From a checkpoint of a small image classifier: widths [96, 192, 384].
Rows from block 2 of a small image classifier, named by matrix and row number. Rows with one number within an expert belong to one neuron, the router's apart. Each number is 128 + 32 x the weight over its row's rms, rounded and kept within 0 to 255. All counts start at 0. Numbers have three digits each. After the name is the row's rms in percent of the matrix's.
Before each expert's rows are labels from the 100 images, of 14848, where the router gives the expert most weight on average: "top examples" is what is common among them. Only what is clearly more common there than usual is listed. The data: drawn branching plants. In brackets: how many of the 100.
# router: router (model.blocks.2.mlp.router.weight, 8x192, trained with AdamW), inputs 0-191
# up: expert up (model.blocks.2.mlp.up, 8x96x192), inputs 0-191
# down: expert down (model.blocks.2.mlp.down, 8x192x96, transposed), outputs 0-191

# expert 3
top examples: red berries (100); night (88); two-way forks (85); habit: spreading (38)
router.3 097:105111117156111124158074153125109112102149098149115153129150087098114099118133117112100157101173135155129098083083156092068152152119120128130122088062163161119154144127153129117164123121113084158130090078175134112165147137146112115141185132144192151137162154113115128132089145137155088150081127081124133145088153141076155098036075082157159126105117124079186182132140072090118089122171057158177136145136116203091116102189108162103136147069183096151173108103101128125089072130150097101077124169095136161148134169088090151173063128126138085164090128188126133133206151141066122087
up.2 094:116155188107144079150112186152094138136131135161113195094194061105143128117140148121126094086076140113066137077124161091167081142106083132130088161148193165164130124095145157090084119137079128187152122193134110168134075162141162123109144110061110080103136138115178168150162156178070162139115167168120136136091170090177125124088093154075148079125139119166113142142156102076098111136099085131057132157158142144201121095139130139165123138149036126096119126133140171129149091121129160153074150108128140112114130140091135134128177174116123096108148121200104141124107080103176140075
down.2 092:063094145145104165098134177134137177138105088112157035104128162213131152163156138078111128200155116176102139135174159121137074078164112108094163137185084175089123156204091087159117056133168127107116125147120148138117117039182081159170128161140183137100099185124155150221143134094144168116141154107142148157080137106109142106138068135128112155132100096149135119124144099112138125133084105164119092136104152122140127119097132169165150140111199134141146142106122090120173184094124072129119131140123134120106145144102128100149093121113137098176121137108077098214095128129122108078
up.3 082:135148152112098113096042129155093109156134071189165124092110148059138115106116118101124082124105160127110105108132105116140099156117115190135108176129176073154114118098139149130161103097164134149136088124182179047102066134121089165198099111115093122140110136095170075144102164050184128161093140172102098151149118157129146091115054122098105090181126142081128140124099124123131116090147141147116166158124135153104151179134137079146091104161112155160117125149046129092167108146125099147158079081156116135093080126164127130121101170172177147100139206102157172163124157120129151213
down.3 097:174185114138138166124136132117130149095146054092133120106179140192080088136191131140141150100090157105144135149132049152144106152136120196137157093155095135139192095138089118157114108104161068113092079087069126141095129147112150115108118174110175112151144139144190143090109086195121114144168145122145066146122106157081211105166193152113131133134075108100099081138120118100107165164109189128133119041148155136117149135059151158175140115167166172095095126132141063114142151130140124142148152095150114111166177152123146141115139102163157088117139102128130059150180127078091115180
up.4 103:136136148129178132169107157114138127098118148220142113132155121136214134119179126074179081090106099103147158129094153111127078189112159131134155063133142087145097132118131129124092195094148173122157126077108181068170146080090135180129084181162148148137140141034173121118104116051133133120082057120126109142163124089120117111109083130129122084125112128111118135179095131152113084153153162097127194114120132113117205152109080179145092129113121132101185147189132096155129092132096106155097101110114126109099082126105100077122135117167133058140082171141133081181158143120099155136
down.4 109:109158147130106169121143060125100110103087066089125101139143116136086130063169164125150059122196144124135131115163032118115107096134152134169155137126147127148203099109102090172093116103192103118096096121131108061114145143124125150088062159074123154128156131114099152120138118168162130199176084145156133105147099168115168124136138146148097082123118141152138117097133153135156170136129101115119102094183102114073176163099124154131165104173192119141073142068150067149126131150129109134128130118167142148085135103203129194093103074135161147152148095192166120131118172111138063199
up.5 096:054171103168165100095124172124130157145132111108104119127110120130131135150058152191079135119142144108116054124189133179165127123127099157147136211110111092163143110123177071152142111133093129140138059147144131105142142104092149135107143110127139134104102098127083103147161119138140106134119170189151131189134153094139146194137106085199155112076142126137135171144133138082072117127104117184111138155121088081067116128095090077123182131160129131084099183085151133106125175170177177151171107174110075115122238140111156106134118161101100157103169125073143137055099108126115162123
down.5 094:132123101155110145103092158069106130138185186148084102114154125067074121120119116108114173051172117109135093121048149127199095154138097093056126137112089103122127087194115100135097121162089122075122192110088170085109145137051151109123174159128093142147143177078171132102139165146076098129156169099160105116109120080126133140076141133089121157122112118153172117122132114135121144152108131163155095085108133094174150163150112131121122112129115137138155112133079150165103145141153204144154127100161173170140119164124112182167120179200083147112126157036138171157083096098154096176
up.6 081:087137116119108115067096145102142114121045126174103162066089161195154138123129100140124158116051150129118123129156145092121141148086088120111122122098137175157092121153128113102167170120089115178072145140061115097115123135117174151190111214206108154128176159174129136150157151149085175114114111145101101136150162071043072151128140128110139184198161144163083123136172139143186155178180109113139100128137158033144115083120124141096155123129109133149129171101138120124179129084145136123204144118157164140150145113109184102135127125134077113155121093132168128120083116116172114139
down.6 086:107136143094176196113068121163109097097127107106092187150136180151137090139093121219102090069154091104163194156158107054125153161070143113143104176134118136117036081118129177168138110171160157094151101061120093124129164098114141134112074147168068153130131148154095122100122105097132100126133142126128124109158154147143100139135130076120135079147111183162065108114101096144122110086105122147136160083093098141128109166126124125150153088146163112117125084207151195098128084128155163140137157211153124150121087107124152119109148133079052144148157187101129088153102148092133111144
up.7 086:113111165114159114060144131146053147155111172158135133122132134112106113167113199130130162138119116113131085094138159123098096123151137174156116196080086096160186126140112153108131109085132120100117163098117155095126086147123110140122106139100139102175095130144182169136130066144152125128049131139134103117064154151142100088153104173178136141144193177139149152095157111176112129139067093113060141108120109128198146199074083114152175143162124145152162131134127099088089172134145149165176111101155095193135168120163152174074081076067132177107162047164120143097084092130139097131
down.7 077:106126098157143128169144116153142133140149153098109066076099075086121128161144124093098149193122085087163138188067157154172107136192172138074119140138163132147107102177120066059135144139134105122111083109106116072173087128206164124131141144099126149148162110183173095108137111163153111143114086086171116104110109089131117130175188053098150160165128120117146142097120110122152210139145150149150106112106138096196094134084145143052133115075096176139145073130169157119142123135200150119151131135103101165126147103147135038130126154108195131138139113110081091146135123148170082152
up.8 109:046199158168161131175102124142127185144132074136182102105112170115145155124145171164137115115092142144105139130124089104095101174094117141091133150075126088120141147145173120137125087092050140147110122099138142099101065139107091164113116088164131150177097161155100093172222127087154092170090194091112093180112199118194088110141172140151124145117096124108152166147060140128145083108130152130117108141119179100126125137136110083102154113152158109153146113129097066130172124219124157096174148140187141159168146146168094113140085105121113134109105107115176164076166170135130103156
down.8 116:145178080086107104110171146111105103114148156131075131173107157141092101120115082172153179100101149188132168185147160129096139211135129081128147149115129131173135105102143192114092111109138133128133143103127145145113144157069160089141113140172091138146134173144126103126130116142146118148125055098185056165144119115148095137110154148141141164134094135123104105097100120166135172183080080146129149096118164128172120134140125153145093078115132094138158132157120155149155147107163125143128169178121094219201155205050118133174116085160152190044175168146135130187136086111192162145
up.9 069:126151090135113113131168138171164125088160153109116083174124138145152109182108117157154095144104164174225085081170161122118115172130095193180107136069157149127171132108086126103088133133075086098155129118107109095123142122078079082119088198094094112122097064154091137124130095135048155118154182142087113135106170162142105130110163136134121150123071104122112116136155122135103145135121088106105089176105101107138168155087159109132105144123074094077139130190164117186124154151189152113131185161195099108139111073146102116168124021118125186134131127135133154145100082148094159143
down.9 073:116204137160157166131152113206071169149094081180131170060100154111115160107161120129083060198145109143081064143195107137149127121174128194120106106155090128129134138167060092125123149089170138135138063118132140084089144090157116151168125116055088127118128113103143121116147120100091129125139106166116124176128143101139161109181113129117130097129144162172122122091130128146068164084145156120161106098095137111138176111109109190160156114124101164093087109096179142137114167078071073140172185133176073112163136166118166096111139139142175130162116113160132121098170188079139129162

# expert 0
top examples: two-way forks (78); green leaves (66); wide (52)
router.0 106:147120181170119140083157081086091112140078154090064114129184144152125148178129112139119187118119127058165140117156095171179098127165120145167125178150118125141102127141171131142081179125180146093116137158105139128083177047122117130142096128157155100088098179137125141157111156188109173115161149160154176100107135127119144128162103137149148094141131193144116098148163111084121079152063100179094061168127139076141147119098105106136144137125146103099117172147097153110117097076153132099151159194109064088133161061098110110072127089122097118097114154155152044089079150090142182093
up.2 103:132212141144087140129139097084107147194123085120146106146157193146135162112133105203096177133089156115167196132099139117165155116068119144137113096121148139128161122139116073108130189158039157129106142117137102109143123090142112098112127140110107147140100098136107130141089117153121100152070117144090111138125152081155134110204178197188163111142114130138122137196143100164139162167160110101063161115066162158163188164143140148144120131145174121144162152147118062112095096116101169110083162167130099091129103059159125151084192102172139115124120194192112140115107101176140114083
down.2 107:089152127136134106104098163078170166084105129113146110138160114099159129114088145113117062064165075125117123139197119121137148134091107099098043118118137128152105139143076140220094136127155132149109086120106168107154144165120121130172144105165154134129080143162125083134174151102030131089175116114161108132064121160059137156139073097119121128129120129179107088137145090123143148067139083133136181142154093140120162117171131145105106099151148197074117147095151159100137074108039174125165107180160156162163159152150142185128083148146090154164117150150151129190121082150172151156
up.3 133:137123169154128138100195130134084099076095145118091090118126158105131136121109136126114110142140143157166109151132062186112096072096133157187140075130131114147105144166135120094196158127137100170172114146147178124119147145181138111163156143096167073081144105145058093092170185115148112100166091099125163159094148134117100102118114104099094059138126098114145062130145130099149086142104148136100101140142132093111120168188158147162162188067177151177172117143189180146133105126083133147132083092157173086078070163120088162121148177127097114128115120119125151112166017086094123169
down.3 117:159143134178100180109112119158117128109134133155089135113092114070108108173183098165165119120150097132133147120115098099126152083153163156080171095115206127128201133150161166113129068176157157156150120182148161140099118148102152165134116131139105106128169097131142072163156167148152142136073069101069133104132117121120122155121158115133150099136098151084115162167133149065157135044121134139138150142161124168116126190069146162124216148137128134214120125153112085077134150178136088060125140115175133082138141150145150203113122139121089172081133169114135088141211151140136203137
up.4 101:085143123128133081064098144142179146098180163095167138094115137136138170095102118165153149097134142083172119138112124112091158136106110137133150093133144117066169171086133111080162137174139139134159063095162148129126059131149150092130143181136129133080155191125135170114125142067118161103134126111131173093131161188055078190098054146200075121185146127129145154144108160122144082138170181124162160157087205136194136107084082128101133076108034116101207148136127167113082148137146113111138120122150100172132120125083136119142141172102158123135119102090132124120127073110128161121
down.4 111:100167130063114088098107144161143128131137158123087147202135145103111102090048129112102134116083141184114205135156154124152152125128111132121153092070161103126116124144095143119138133128104061140114117093136123107155208135100176116119178096109123164184135146147117129145137178100106106071056074080129136145142141135099109114164172167079142125134113142154132101103134155155125162137135139091155100155242147057141085150110120100184128191093137140158144102126123174182134090168149137092158143099135132139097190064166090105164126136174105120087168043073128144158128166105157140139
up.5 093:172117109174147171124113110111142156176097108136071173103118118164168163170133096098080124161121166134152072066086104162150123151125107166115112120154093160155126129120143160173121085159207161151165192113150128177113112171119131174143117101114113100063116174176151169109146128087062100110084162128175129111058125173142141179100139077084108106146154044109118113117091190122123140175128134090075149137142146134134123112129116099096094079127135095172145139196176088148109189099120120153106148138192091121139122072088135074092142110173116145129104173087069128161118173126164151122
down.5 096:157129123225157137126141139136118188107214118125151095147149112184101147112137195133115132147152100160088136132139156143134068123117169092154113104143126196133133103115124129145095131127153146089168153183125162129158090129093104143106121110157068092103142087119145150131130167144159138170198108168174148137178123165086145122124127143060101055103144101128070144165107077162103093126156181201140124100156113126115169160134149106061102138146143143172127115076156057188132163055113160176091143098148112099101044127115130159080120154129127149144124112077124135154105126054137090101
up.6 118:178124129088067149098150104133124125127169190139062113150180137139157151139132116123087145158147105083084160232133088111134108153093143111165176077117143092164099089118150134139158139130155068152137113173130163084108151084152076165123098112149133125132166151132091144138196109178181122198159143077094080134144086159127118148080094136117136163122150113132141102090141100127159056119128090179144112117113106135104105159139152130159174135163082129143054117134144189181109151121126130063145136108137154146146196111123085144092046119123122173137095102121181133141128166115045097078
down.6 118:139142148125143101120095120170093115128129211139117129047127145128082170120192172105103088137117107154083140088142183032108142145175168181118116124065112129149119098127101139133153166140149173171107117148211134178161123080183148130169145144121141124125180102167118154096090134082116112065071102167145122144180175078127118174150151145093085110106139161137084109152144150115105073163098187160105179097167081129126099140128116169151197122197171113122126115116108133059150129172137140151117148104134052109151120139089144169106116164087089094135159130093154119144139168129129127149
up.7 144:134143125068069110168112213031117134111139189140157115139129132136169085163047176105140142076195185165142098086146159129108161101094158112118162124117149151084138116117069084161146119161189132123145059131129135088203129127152121110147162159099130108146082117104136134153119107137165085111082169118102157083045108122123072096171150133186146141121117132147154178172169120147117130149160075159104090133156132182123076124149113166200085142121090147144107172130181130078147146129111151107153153201097115114090125134105152104120140129144120155159136098178102117113113107117122166104
down.7 135:066155076147055092108189173145137151102130158149150093104135130084205138077048152193117060101141127151165190101119162096142111112127188133100167106077127083127115168141076140126161141120156082151080148180116108150123149147148167050093147197131134171150134153125071125113153109072118097099144150089140163132133112124121108200095089110109164131122137158128113132124158078150090120170111132141105123131130177157136072101075130149105128118148098184126166150127079120142131127112137162125100137147107118156216175087154101150082122137185099114159164104096100155120098132086165170128
up.8 077:106117135114102098141141146129101137169147133102141167164095107119083191102113073144147187113123131076122115105094155122160086161157118144164157102056119194100130098146179192156158103068095135082069132132160095162138069115123135163183167144098105139084164151107091149162178093122148177178079062128138180184153134067082152156137126103227139151178123106121125096118145153117142093130132129154171151123101108115135048138106091167182099141144084131143156105142105081085110138179114111137176154113133142131133165151120157179121113126153122098160054121119155093187159152128081122153
down.8 088:146148131098159094127093105153192124099133159166083066163115087159107133104123102136081157090105115121098122112127138145127165136138096195112172120148111091164139107185135087154165144169069106142088165133182102153068149158157115107126177131127157171136112150105119151108137089071081117104135184158132141140053113099151127093137133123151051093130130167097137127135128140149184142165155181120169111199176102103176179121145121089138114152051097167088098054128137148118124107119203136110086157125123034143084166121101088135178058144141111134163119083130127100133157122136191141115
up.9 102:148102100148116065150136135097170131158150104110130153133131114139117117142144091117063159117037130180147189108143125098135171075176134128188106155156070118124152122145146149127065144131079124168063176106152129156123125114111108134072055133167087136154114177063179169161132133128129132094067140136095170092109205136106118164138099156161091158124131186133139126117134126141086106135134178132188113127136115152106087077129107088109195139137131119079133117120084187104132151107120070169189143136049089184196162153128066173130144140115081133143146129104145084151107133143138132177
down.9 119:065129081069097193092159112122097154159137095126101088137146174165070194097083137131121147046107165101118165203177133108096125148147097129088185095106175190139123119177185135104112092146153141142131133086153127101119155101104130173110100069199144141161077133129115105151156104125158101086069171114127102152138104139108163119139148142178103147119074162074181157112085094101121140128154136091127044150100133158166128103103104095090122134108138085158083120129095107121132112158116094132108109097153100088157160101061144141142071127118140142090120134120155122122143150032122067121

# expert 1
top examples: green leaves (100); night (84); narrow (42)
router.1 083:080189139122123134151120141126114161109120132148074172157161181174123120085077088144084093132125167175186155150141127165090105163145142122131139130123143189138113158145108138170117165169074147144118163167095103094153171137182185141076114110157145150138093061114119151143139084138110132119097111100135067163103154123117131190122189147072120138098155152130126120132149141197156142186149122204164128060167197134173048086170107115142143147124183161092132085104127112144110113151101167124113154172091076157068170156150094060138174136129155178144135096149084067134108122114127110134
up.2 079:133128112197142134084156110142131141077157078124101182090167158137134103186085076150119156066107138080102107131155094102129115134127125130133164155091173073130164116085112154139118078093105106108048145124158141096143031125094125085119169168127141098096153121138189129083138120150084223081169191137168100140133133172135123104106098191169081141155180166175092150145165135108157112126083137135161179144136131116086166117163110143077147137094145093051126130145147146127144166095125140134146086181175105140137108130150147180140162166122157115077082134179160157120154091141155127157
down.2 096:149126169083118095134140166138091107088072106089168173129136153113105101123176073112138141112128138123146125122159156158170144126129144156147116165180127183135173156130046154175173073141142143166144186123168097112063106175198091094151137123155190117133112149075038122076150119143106137134146136139085146074126120132167184072124147120115156144156112120196111086098119138141104165114137099118065142144136182169204135140195163109102087149158140135157161094114100165131083108084094129179119103127053105131119113177110118122123151146105111131110145100088152075072122119116101188180
up.3 096:114103108095128144087157126147106071142153090117136156130152161109158123130211145128142125082122071100144061155102157071148163180132141097191107181093076116130106164127137111144100077127108096115147139074124121121114129026080121121112112170074158119156138128078157165050083136085140127172091124190118163125135110133101121105120116134146148099161169191117132087138130177117087148155103131123148124167113138083107135134047180080121123146177158130107160174215115145100077093128187094102134106151097084137115088134157151129140168127170193188126092140187115116095150097114144135131
down.3 086:116133157133133132167082159094099165118074139138152118130069157171131143123030078125108079145148099151122108151093105099098172129131164179079143094129203129115081148075114083041127146107166119135056131179141195124163127103112115146108126104158138126153119152164116133171151133096128105132139087195162116105136116147125102191124137124154094130072150078196098142107152135138102121151195087080110103150129116094148088070132167182190112126084097117139101133103123125161185191115112151155172105071088119143122158066173140075123125129152131071100118110135157180149128158106145115091
up.4 130:153169161130100138141030062117049136153091140119087132149159131115073144158174118131054110132132110108102192167145075151129089091119135175156131151182148145158131095123114099167167164150193127168158116151098155057113110127110154116139110088123084158143120120112125106130152120118080131251151081162143089103117175067123139140133171153132103134119212175154071063155143095155138132154107128158119146121106164060144182151117099164148151108145165140150115158082122102128135144132120111148150094106157128131106118093113084178120122150083139163175122126055081113131148107124104108154
down.4 136:144145139132162156154121075094173134114060148108090102171188095090101100108135140164184134065156110139122175097145122148087093143133058126100086093075085105112116166133164128121173131135081127103095107100144124070123108121114183124074050132138162110072100148058159084116153115137121082130137174096154104142097130090103119112135131142142107174139124153150132143114175130109193120130161094087162142151135076125110194196131126166107120098122177138099095115145145169122121086180184086147137163105156094128186181099165208133098040134132126126123109135122129126137111174206165130141
up.5 132:109111127177056073103130135152100123107093132097095159122156175124115178103122181113098096112145088120172104110149196130135141134097215141153107134143127147114130075140151130116196125115159162070119081111087122131065208077162128080093133127118147110064110117081112150102158110151110124158168142123120130117141118177134104064147104167118138076160134151127096126056142084151191067154118154153155078084149137149064110113045088158106149143090173113089173178127078147087164125146097148108150077136124135115118137135129102177099127139174164125085071120155147091090086122109158129163
down.5 127:086103061116053184119115176127101086088118163171112109143075103109140079115073123126076142102153162150155104071139098112167079134110139156111159160160111124098124131116160155107205087103114086179076129179123121153098168108160105114117059130127164157086178017133078116105098126112175148186115104117142123125191104148141097091102136130215129123040149160143120128140152102135169083114129155139126103130095157148115078113103139162141155123136121137156083117202123100167159089213159133119125126121138119119111143182130080139127141123130099119141135144108124078194129124107135123159
up.6 090:135085129134169111130160122170128126126117101130145100149153118140141175137128104116147118177117124098112095158138141109109130067146107136183058139106100157156143134186111120089110119148120182108182184115084097145049186120092163139100155111133061105107123094104094158172126123168111138152113123151150186132082106150118158170177146126080104143077156099102130090077190170063100147167147198109130132138142122090072126108063092139090094082133169142131129117166119162152111190129163161146124094134109151142149068130066146108127130141101097141187105233162187189162141122113138136193
down.6 091:136141098156175138166175095167088101112097163108130155160172122078116124173070175087109174054129129133121125123122194075085088119109132106090103093109128097124087201094136097163131117108152108092168132075136117103095148141147122121103103163114095088080139122157186158128111122170097103114121073122097101129152160065116149135139159179142095127114095140142109052163044103179095157095132140102096110189129085190058141110188135145111147151066131120127115124169122123164194104151172090129135153090143159059154136117158085141169165113139104143102109157192131140078145102111154110105
up.7 099:165125108180099114051149152176142151091140145055115162149100075114187124109127098175159088104160145156115115174129151073107104130104181076095138092167116113136124184110140090127159130165086116159161078088142154171161149125126138096168157136104172140102193101095105121130137127113065144050140136116114115114085144157111074061108143114077133150143124175154119149161131179099184014075088130123166141071126155154118097142154091137145159139120158113086162125138102095174130201160136192132170134149129107075148126113110162146142119114120141157097134154175132122100130060125141101158
down.7 115:088115108107107126166124089132070153105172164165121128178110099148119109114193128105119105189135136146149085147115155117155175099152131107172109130134148171142136090091118150140101142141137117111166105170140124112106151189136174153069188117163121102204065085140146125127149109104159076143090140151150143147150083122132130113091119169134125139207074117133080165126154100185075133120049090110159105107154146147163120097083130139086152154104118149171146141180092134117147127135188086135109096100167100133055142218170095090145161147054124166105122082151066096100108161154081079171
up.8 075:091126096092146151141154203145112048145062109132123046158169175162104146183190076145182120083140121109155120139157084074139168073141131128111137124148193076164107156079158148078119120126123114147164176152087094097131114099083167129095110124121135066108150116119139092128149153054108117123150141140077180128125125134172155127126099183145173089179099123135132157048129147165118145136124090078167201153091120132145112110107154136119164209119117065142131093133134136121140100103154143118128117123126115146108128241162123092109156102101113128147159150106077134140123140153157094104
down.8 081:122125132116162126129051096136188130102125154092091112182127155150134200126138103079106084169128135135097088132140138151135101121096128178168175132137122179107092124130066098104106137106161057110051168094173154141154105111090133129169151109108138087137098134127139159157133149116125102080165194111140117132118127150133121208146104149057151118140104150165235161143094078144125123137106199112104080129094129117129115172102083184158084125112169125078075143112126171147131084137146071159135115094099172086138107125165147137138207131183105093089117124070139140128119064102123159168
up.9 119:113154207121122128076148123166152139139103141141117157090122153047091128156070170143105128118135128087125132124167126129078160167094078124154136164122122117129131120078162166115090113096118141114165110120137158015066096091120135156127162192161168113088135153136070184105172159150101163105135126108092142123118138102098129078081148171151196124194185134056101176091165170146160140099131139103082096138155155138136090105130093109096179084101135214136139129125122137125108142118166110153216073145154105079140094138080143127102113116107156130126068127117135121163101093077140095134
down.9 117:181153099098055172138106179097104121082104116145138165082135093143179123157135185134107169111107109138180095088093090144159120116104186084122107179130193163122107130065128184153145088129111158146125088169121173153161179141115071133097063151115156205188148094100139118155056168123149143169163121160126110165193100163136102086108092114138096129177160112110067107145171100110139112163117123181073096137101088115117173114150136163144109164150134123122099095109103092149174148125140138145134160132110140156119106185185120144114124148141102180136115172207119057124087165130130144130

# expert 6
top examples: bare (96)
router.6 116:160136178117098165130166150123125123150138094203181143079112121122113173096151150089158097119125162111123151137094147154142076156115185196163132109115091097134106066154051116114124104161152125074141083141106132084133112158109150127128122076173141141180155132100181124129110134054173106133190095131123090156170124075104086137143120149130116127141164103122155111143091126150134153145069105175102090109159164128149202187124145137159146095161083112077200195104111143117051101085135133144125061122139197125107148188118123127117122198168163130146103087107091110167148078113127093101
up.2 074:087096175163161163158149132179073150130120109152095142152149133073178124115020158135142147081060103137157177123110132112150158159164149114113137133137112132147144143092156159126132099169156108111058148104093074169108120110141208146103114141158139146105131091071196148158114125078104107096115154122144136049160130085126152140146155148126175095142129072162080134112135171118129152107110123103180076183094103095120144136073036116115141139181079096134184147090137101120130105107146162144171149153144108139099091107108098100166141124035128107081160147131130163172123181106138110087
down.2 085:109151124118160147117101117132089145175179139113111079076164136127051134154126086114093193164146098132128111128101121165151077100108102152107119168152097144129129134099194125179145092140145151114120141107163164076084118112124146119180191156136143156140127120117110104110107138083106132104149129161129125135150111137101127104191190107142130156122122140099083149189159114152159092139151128097149156207100060156080173101171161123151213152048079080106176093157133113156153166123137081161133156123093106145101134163077151063140125157193082078160104201062154146137161138161105178146
up.3 111:083162161197150100136072108105167110128115093186129173095165131186108152133096157110108102113132175100104111112123098137114128121082098136138117120097111142154211126115143120121116186106084123155156064152094115152112106115137086139171134105116138159174114159121139177137133118121062150157074186102099111128086154134092131100141145182128163156132124139153161131167110122127146137103105070076110067113111157159162116084187082124109113085167152112175107128108134092149105106113155100108102199155126129086230154077149090131134092143162095137080099108192226126129089157135214139150
down.3 099:089192115085140073118144178085197135087103137080083142099119122196147181106076219122156137135100122107160199131168104112120126152093142115143165123122147102130116110082166131139153138115111161133144129120114158129135080146108134086147154120172176130124125128145140096128209143117135151115140073108107149134089073092132099102129100153126091086125168145134152097098079154154192071158120102072181147112064180112165095134113122123155151147127096062156128159137077060073149141114072091131121125121189117126072146151118120126127099035147126187147095083140121167124113144132062147132
up.4 112:162124105198111175085168120132146156137119165079118107089108110111180189154127110177113160172060140160071180106092100119119116116142092131179125132157154091112141059102076141117108134173101106058084184102119164159133060119099099145093167190155140182117173107068130148150133139133163163143128091179108137132166128086098102133138103119083100116113141117094084115159128109165133131198134141142157151137139145211160169148113127153161120172118103121138127162110121121077103121070131094171145096106130225147079106101088178181148154126165110184150128156086115151170139137133084151121
down.4 122:106096114143182107082135093144112157126099084146114114145151124042127104185084124137113075076160154087118119119177166185102133137143134115188142082118127158131126143130109134105124134155063074106136069080109090153161158126141116147154118095089108121158067175144126173078044194124082104143099119105114129153164147127166122166128170143153130059142115212126165188108143120098131132144091173109079096151139141100162127119041075092108095133094086102087146130099149121131115115127135115137112113111169099134125076135137124106210110119177143132097117071137111127111122147088180076205
up.5 109:096133140091048195170093129088109209112081112131147084191130105091106131096166105111161142095067093098113131112148123143112111113150149140149150122178118127156131167136118184118113135141151155135164134116081106161135122180105114045115096113142174130155105106115115109110086101165117164138151142141139151172119150185128145118130116139114140114131104120054150073114125083160170181219130166179176128077147081145079151140112184123147095162116096119113177157139099110171148139174110121161098179156124128096141117138102126207172203136063136148121081130058100114087158121142186109120
down.5 109:086189099166062116153186167096116148178145202090067147098111099134161116071116137110109126085175097119155125120128110079046092099140137161107136105069134167169190060153131162074139182180101109208096140182132126092122128151132137119157122122157143117093105188140160128121158126159214142143176138088157117121097148116136110107124148178121110072137103165121134158140137096123147112165153144180191125124119110130137107099133140130118120128078070128117163122139131162090041148146119076150111091114114127190136159149087138134146193185137127123174129126134112130161160093101087123175
up.6 105:164080135116167108235117132099142152110122136196156154066090153171126178108147120083133138128127057134106116135115185176115133126120155148177097163124103136168130112102206104107061104154177162109124120137114107185139122155111111139149094135102155091119175094131156160132124119068084174111143176168134079081168116102093157110124131135133187148117074161190107146168104127145077154086080118139119050144177142110110154192102135124131147134132177157168139113176162116153125122179132155087116141148155081132069162074138140098084124158165172114161120158117077120180168133137174142151
down.6 104:176120124173196099139124150126119148123121152102131113139136104076175090076159153112204157169120109113165150115112098152190118080156134114162078089157136125159114141186150107150091084181135051081168145140072140132123173157119122087157143164064157106123161122128141153124109110134104183105157165193193113077091142166107142120054107050224165154161144088185115134161130134119081173099120118158122118109158122146129121146084117126115121151155113127083100114139130138099090149114160138085160104120120162138071130093108127130103096111093057118112136116129119125075086056083102119075
up.7 093:178151168146085148120128120169130117149155147113169125150111110150092144090143092141193183191077120067142161212055125066111145144130077170136125174101113096121133177105134123156093167125155130020158164125071097147094131176064151149094115120125099160087129113087175127187140122080178123089122148172171151155124132143112136075129126102143098146080127166121096132151146145108110137135111143153108139112128122129173148163110099105139109204148091098093110170128121133138116127136223133063090109102130055151117151099079174179131153099169124118155113113091148117166148092103110146160
down.7 100:124093108137129059162166160176101140095149166127128104117126132124146137085148137115150168118211106180103110133159164159154135089128140121146086084093076082142103104162129095115158104196156136101148121129154076134132132080094103146191175155059101093171131114109132142102078077183068169065122131211144155069123132117117091143137131178139186087158126074195101146134147140168143112167056151159084140165168147082171169144117155091096121124123139104122137176137123099052122127087103140132124133116072115119102045135109110136150113124158120141100136144133083149170122076171165153129
up.8 088:137120109060106127133120150162212117050148115117145133164126136109117114108110059125210158120164168116126110159168155157121170087115071096179116125123096177127131149056157114134111145083126070111135174123103132145146135132109094182104103195063154114073094162132117117186175155154131138117178094107158161120111097119125116127155119149093123134178092055149119158104165092125110108163099137109092138115126095102136130093208113135079123118095172111106075147209167153161182124096136100102118118134117099123096107071064129116167171157127086156170155154083112163167133135132181112080
down.8 078:109131147167180139107164113148119136170157056064184123103135136087122170129129123091144093164151138106110084095131112054138141095171109088155104188121153119110156091120140180189094184094092134182093127128113146146044100124191128183152133095140117109122128154163144149111103143114092164162165169141114123134150158190148109125179121164161133155137125203159104135145140148114123143063154157122134119141168102136122166128137140150077149166160163160130167172051144158135109146125124060147145154197134157081122091132137138169168035122155126160102148094149159117082042118097135170129
up.9 135:183083135086152157175099155130130125042146118150160094129143071148112136179090085170115108129117153109150145124097186138076154144086153120093113115112170150145133159134114123116119127172165169110130062137058210134136095164143153093102133112149137170112156098178158150101130095096143119109143062171132119121148086162094133079104141071154120144112152168158134143157062132097100140103099210100172103154142077148132139080172138123097095110129174112123161111057111104144109145197064061144134142132135107157100136102129183086123078161081153086106126152141139115083145130194193148147
down.9 121:142147086156154117154101184131096110134169083109083133157143147126161089100136125124163150200073158126128134164117120119125133157180159109162110149134148090097161125114120029110076090109166173159147174106132089176119115157093104151199085082092139144160073170117094125080103110114097190139143165147125137133129096154168208134119082166138092054191176085128126105146120132144105093139092159153140121087146178122094103174148139107148124116176178143164070100046142119148104048129116154095156114124153138117073123136139139106088128159154135113143144105156104162109170113095048120150